From a checkpoint of a small autoregressive pixel model: arch transformer_decoder.
Rows from block 3 of a small autoregressive pixel model, named by matrix and row number. Rows with one number belong to one neuron. Each number is 128 + 32 x the weight over its row's rms, rounded and kept within 0 to 255. All counts start at 0.
After each neuron's rows are labels from the 100 images, of 14848, where the neuron reaches its highest value: "responds to" is what is common among them. Only what is clearly more common there than usual is listed. The data: rendered scenes of toy objects such as cars, trees, mugs and chairs. In brackets: how many of the 100.
# fc1: MLP up (model.blocks.3.mlp.fc1.weight, 768x192), inputs 0-95
# fc2: MLP down (model.blocks.3.mlp.fc2.weight, 192x768, transposed), outputs 0-95

fc1.750 [111 105 125 137 129 161 187 153 108 130 126 125 137  97 125 180 133  86 170  58 130 108 161 105 120 107  96 144 153 164  86 104 126  94 154 129 143 103 106  92 123 115 136 115  95 146 156 165 110 156 118 166 118 155 166 115 119 194 147  85 103  77 110 145 146 154  98 191 117 103 179 141 133 135 145 219 181  91 107  89 128 178 149 150 205 111 119 132  97 117  90 121 186 168 135  69]
fc2.750 [ 69 125 119 135 126 212 123 154 128 129 149 119 143 155 127 116 101 102  89 160 106 124 120 149  66 103 116 137 126  80 122 127 148  92 137 120 140  98 103 147 148 104 136  87  92 202  97  92 125 130 126 137 163 159  93  58 150 137 149 173 181 159 151  98 102  82 109 143 131 128 133 146 149  73 145  77 158 175 101  86 111 120 114 111 123 117 154 111 132 117 167  95 135 128 142 173]
responds to: green object (68); its colour: green (52)

fc1.41 [129 140 120 190 142 135 136 111 186 143  87  93 111 158  86 198 151 129  98 135 157  95  77 115 125  88 127  81 164  97 123 110 154 133 115 165 125 132  84 121 140  89 132 169  80 180 100 177 127 115 102 151 142 155 184 169 123 102  88 161 166  76  93 128 110 162 140  93 147  83 164 167 189 139  88 116  75 132 153 115 158 127 151 114 141  85 164 169 106  90 129 114 123 114  93 108]
fc2.41 [ 97 127 182 147 142 102 122 142  93 169  99 130 185  85  72 135 105 108 142  82  91 145 108 167  84 203 142 159 196 146 144 104 149 125 117 129  86 110 130 166 122  99  86  92  56 129 103 119 152 132  92 146 135 118  50 136 141 170 127  86 126 183 102  80  77 124 120 123 118  96 112 189 110 103 144 152 107 141  86  89  81 114 106 111 156 130 101 179 156 103 134  77 141 149 110  79]
responds to: green object (43); its colour: green (33)

fc1.316 [ 73 160 111 138 155 159  54 124 161 165 148  23 140 116 140 142 163 139 146 120 138  76  99 141 134 161 101 138 152 148 137  83 133 220 115 114 150 165 119 146 123  30 121 107 151 109 116 134 108  84 127 105 131 137 124 209 141 106  84 150 136 134 122  77 133 123  89  88 133 102 134 121 168 129  76  97 120  99 130 129 100  65 181 160 165 104 164 131  97 131  92 131 123 104  96 123]
fc2.316 [143 120 161 202  95 193  84  77  99 121 113  80 149 116  97 159  99 122 185 145  85 102 106 119 139 154 117 129 153 120 185 103 167  90 186 100 136  92 175 208 160 112 117 158 123 119 143 154 109 109 103 168 127  86 110 122 151 153  95 132 112 109 147 195 155 153  69 123 111 137  79  93  68  89 101 103 106 111 105 138 133 142  81 121 179 152 138 102 169 125  73 103 199 160 115 149]
responds to: count: one (61)

fc1.400 [132 145  84 121 158  71  88 155 116 133 162  62  98 121 102 111 147 159 175 129 163 128 178 188 131 111 151  71 143  70 107 135 129  46  95 127 117  86 129 144 109 169  91 149 147  99 188 124 155 112 121 110 121 129 156  83 102 129 150 190  94 176 136 171 118  60 157  84 127 123 126 135 163 142  53 190 158 110 158 121 179 156 176 123 160 132  67 132  76 117 140 162 119 171 102  90]
fc2.400 [195 204  79 111 150 192 107 128 149  96 163  95 126 141 115 112  98  84 128 130 136 115 137 111 115 136 113 106 108 124 137 113 103 100 124 119 123 107 113 206 116  40  92 192 130 117 123  73  90 112 124 157 143 105 142  66 138 124 132  70  87 150 119 144  98 176 154 131 167 124 105 120 117 121 147 150 148 119 127 147 116  75 145 143 138  85 127 102 168 164 157 105 152 146 117 116]
responds to: count: one (60)

fc1.115 [117 128  85 122 150  91 174 149 127 115 100 100  91 193 116 230 142 105 108 162 147 123 163 131 138 179 108 104  45 142 116 112  97 165 136 135 150 108 149 123 109 127 150  95 136 120  60 168 101 167 118 101 155 153 146 135 131 141 114 140  60 157 162  79 107 155 126 135 123  87 143 121 178 126 163 125  98 186 103 127 121 149  96 128 154 114 102 174 122 123 108 139 155 121 163 152]
fc2.115 [ 61 112 116 176 111 124  92 112  96 140 160 120 114  80 107 149 156 101 100  81  86 160 142 117 108 121 160 180 147 137 131 146 138 137 108 165 101 123  79 210 105 137 106 112 120 179 153 147 111  66 144 114 140 137 132 172 130 127 122 140  90 165 128 119 101 106 105 140 123 133 133  91  93 130 146  71 116  89 135 123 117 125 137 145 113  88 112 155 140  97 146 205 145 114  80 139]
responds to: count: one (60)

fc1.238 [149 124 174 162  76 119 131 119 172 189 125  90 137  92 179  65  91 135 190 115 157 119  56 142 116  94 123 163 129  82 138 135 118 116  92 116 105 130 114 126 125 142  85 116 124 124 175 149  69 141  93 142 101 175 121 130 143  97 133 125 135  75  51 145  89 158 144 114 139  82 153  92 110 113 160 146 128 147 115 131 150 177 244 122 126  93 105 114  72  82 166 147 119  87 135 151]
fc2.238 [131 124 170 119  77 120 166 213  68  96 137  84  83  97  50 111 126 142 118 128 161  87 169 118  85 157 167  76 196 130  98 167 131 208  80 192 148  89 137 173 133 114  96  98 137 123 136 129 119 154 127  91  55  83 143 144 134 134 138  61  84  80 108 100 162 159 118 138 146 134 123 174 163 195 122 133 153 115 186 168 105  71 126 148 124 147  90 140 125  89 119 136  60 160 155  85]
responds to: purple object (40); its colour: purple (25)

fc1.164 [129  81 128 116 177 115 147 109 175 113 158 169 169 184 143 155 133 104  59 141 140 163 143 113 146 144 160 147 134 118 126 126 116  76 123 132  82 111  86  72 165 151  48 146 172 126 152 126 223 100  91 120 203 130 145  97 105  83 121 118 166 188 109 117 160 121  66 123 143  84 123 108 142  83 164 150  60 127 225 165 113 148 139 133 171 122 123 148 129 148 167 113 128  83  82 113]
fc2.164 [111 132 153 117 159 181 139 146 132 187 117 107 114 118 157 144 135  83 152  97 117  83  38 160 103  82  96 115  90 138  74 150 144 163 108  42 170 119 134 123  70 182 140 145 143 128 105 158 170 123  97 192  73 114 141 124 134 149 144 111  93 135  97 105 156 125 166 113  82 126 121 178  91 106 101 108 158 110 130  97 175  88 107 111 155  85 143 129 135  67  84 104 181 155 104 159]
responds to: green object (39); its colour: green (28)

fc1.299 [178 125  96 227 141 112 152 146 105 142  98 172 133 102 144 104  68 122 153  91 150  61 132 155 138  95 134  98 126 137 161  97 137  83 105 140 116 176 112 140 106 118 133 169 201  98 115 179 125  98 113  96 131  97 143 128 118 167 106 196 101 172 130  91  74 148 160 132 119 177 146 136 138 132 183 142  68 138 155 128 120 151 142 135 106 135 163 102  69 147  92  72 105 171 126  70]
fc2.299 [146 135 139  92 160 161 135  45  83 134 116 105  79 147 149 134 160  86 145 163 136 179  95 211 150  62  36 176 151 192 100 125 104 133  81 129 149 147 114 108 160 167 109 100 147 201 107  71 133 118  99 109 163 110 145 165 169  61 116 161 107 135 141 157 108 172 123 154 105 150 125 136 143  78  98 131 118 138 161 114 146 140 127 151 144  74 183 159 160 108 128 127 161 103  75 121]
responds to: purple object (53); its colour: purple (35)

fc1.548 [174  88 119 185 124  90 119 124 120 109 114 139 124 129 133 134 162 113 111 156 168 134 102 118 107  82 141 130 114 203 147  70 119 125 144 133  90  98 166 189 139 143 121 118  62 125 135 122  99 107 159  94 187 137 192 106 163 121 167 165 221 119 148 151 137 107  66 102  84 156 129 127  95 103 156 117  89 144  87 158 154  98 103 102 185  68 136 107 139 114 121  97  92 106  78 192]
fc2.548 [ 85 125  99 126  91 118 165 132 112 102 126  90  88 145  95 142 119  84 155  83 164 118  95  61  86 113  89 148 176 110 115 194 149 168 129 157 156 161 144 135 148 116 123 170 102 136  51  46 133 144 122 136 105 116 101 136  86  88  84  84 166 128  91 175 234 175 121 144 162  77 111 163  96 144  45 120 161 139  89  98 120 135 135 150  97 111 174 139 168 135 144 171 155 140 112 121]
responds to: green object (38); umbrella (27)

fc1.374 [ 65 123 139 138 137 122 143 115 129 125 109 155  97  81 159 126 138 159 141 122 117 106 117 129 145 122  95 168 139 119 105 125  64 142 132  87 147 143 152 162 127 125 127 175 142 114  85 125 174  98  94 115  77 142  63  99 180 149 146 144 161 124 132 137 175 172 139  88 204 141 203 130 103  96 115  85 129  49  96 130 103 118 129 167 109 223  79 112  69 150 123 111 128 137 139 162]
fc2.374 [115 140 162 172 105 137 125 220  85 119 137 101 105 159 131 134 106 155 118 142 136 106  94 103 138 108 153  86 145 153 179 113 173 144 160 114 163  69 128  88 137 134 117 139 139 144  99 148  95 103 144 103 116 153 147 134  85 161 125 128 125 121 126 168 131 151 137  81 188 121 176  88  85  90 156  83 130 159 121 121 105 119 118  93 146 116 188 143 179 131 122 178 203 114  86 109]
responds to: count: one (61)

fc1.635 [ 82 179 116 182  96 119 145 158 107 160 212 104 113  67  88 105 119 133  71  85 152 147 109 157  67 171  88  95 152  99  86 172 126 126 153  60 143  95 122 153 125 155  91  69  94 152 106 148 115 113 146 132 167 143 143 106 158  74 187 135 149 152 120 138 150 101 147  96 177 135  94 228 108 114 129 126 153 146 142  72 142 153 154 116 148 126 127 123 121 159  93  51 159  77 127 118]
fc2.635 [145 143 127 109 162 137 139  84 110 150 193 131 127 176 132 126 128 147 192 146 135 135 161 120 192 142 147  82 144 139 107 117 202 101 145 151 131 161 138 106 166 128 117  86 128  59 165 121 113 152 103 154 154 118  80 110 105 123 117 117 128 104  96 127 147 160  96 156 141 137 157  71 103  78 146 139 162 119 133 164 113 169 108 128 141 153 120 110  84 169 128 152 140 146 133 103]
responds to: count: one (62)

fc1.527 [166 170  92  84 169  95 142 144  66 106 176 151 122 166 111 114 153 105 108 163 137 173 158 160 183 109 123 116  72  71 103 162  19 136 122 120 158 181 171 128 104 118 133 193 131  88 118 118  92 176 116 134 155 121 145 126 127 167 133 153 103  65  61  67 130 124  94 124 149 126  36  97 155 109  50 168 141 147 154 181 118 123 158 111 128  92 124 142 146 148 119 126 180 123 150 130]
fc2.527 [117 163  71 136 151 140 135 114 100 187 124 149 149 103 142 146 166 109 166 105  97  64 115  85 130  90 109  95 187 113 124 140 191 119 199 143 184 112 147 155 132  75  37 119  85 120 136 112 150  76 100 158  90 104 167  67 105  93  74 140 109 152  76 151 118 159  86 127 105 162 114 137 134 139 169 114  97 140 193 116 129 116 166 129 126 113 131  81 160  87 133 177 105 123 131 113]
responds to: count: one (62)

fc1.685 [131 140 113 120 154  77 124 123 138 146  92 134 153  87 144  91 110 127 126 144 101 106  95  99 141 171  76 136 157 149 129  57  88 204 167  93 204 100  74  95 130 154 133 136  48 176 134 137 113 177  95 114  96 132  79 142 187 161 176  77  89 134 145 184 140 103 151  99 156 123 147  83 128 125 138 148 127 117 138 138 153 132 160 122 135  67 197 126 142 178 161 113 131 131 115 186]
fc2.685 [132 144 131  76 104 100 102 146 152 176 182 206 168 106 129 180 147 137 161 148 122  54 114 128 141 102  92 114  97 115 168 125 122 173  95 171 113 137 191 161 163 114 100 112 124  29 140 152 152 111 140 143 132 126 147 149 141 115 225 133  83 115 169  92 101  48 184 122 164 168 150 111 142 130 137 108 128 141 105 124 191 139 153 158 157  88  75 149 113  74 137 116 169  73  87  95]
responds to: purple object (35)

fc1.278 [125 138 126 152 158 163 149 230 134 139 147 127 162 156  96  81 124 166  89  81  97 119 132  77  87  69  99  85 114  84 169  88 119 132 106 107 177 127 144  89  93 126 153  62 142 156 172 129 133 167 100 120 111 137 105 170 134 127 150 144 132 114  90 105 120 227 143 180 132 140 157 132 125 113 136 142 106 120 177 135  72 191 139 155 126  82 130 160  67 111 147 144 139  72 141  77]
fc2.278 [133 100 113 183  54 172 109 113 176 136 131 190 139 124 147 120 133 132 150  97  81 139 109 107  99 118  97 141 110  78 105 169 162 157 112 128 112 137 129 110 141  78 106 118  92 154  69 154 145 128  77  90 107 161 168 102 170  64 141  99 196 158 166 119 134 151 122 155 153 153  99 116 165 116 141 137 152 163 152 120 172 177 157 149 129 127 111 123  98 119  98  65 122  53 149 150]
responds to: green object (48); candle (31)

fc1.117 [169 140 115 130 137  94 119 169 152 125 100  87 165  88 112 138 132 191 120 119 127  91  91  94 115 117 139  59 138 180 162 201 134 144 133 126  78 163 157 160 112 122  85 159 146 133 132 118 134 100 135 151  97 126 121 132 137 110 174 106 165 180 103 125  54  80 129  81 181  82 119 134 104 135 149 174 173 131 140 166  81 106 123  88 113  91  74  75 155 104 159 209 122 114 123 123]
fc2.117 [150 127 138 131 143 124 184 172 141  97 133 138 175 113 121 127 102 172 184 105  93  92 125 135  87 142  46 123 166 126 145  80  76 178 124 111 169 130 171 142  92 121 141 115  87 162 176 128 158 138 146 140 151 141 109 180 153 147  96 111 108  68 107 125 102 124 119  93 106 108 124 117 134 178 121 192 110 103 179  86 191 171 131 161 169  76 116 189  81 138 120 186 156 132 137  78]
responds to: green object (60); its colour: green (40)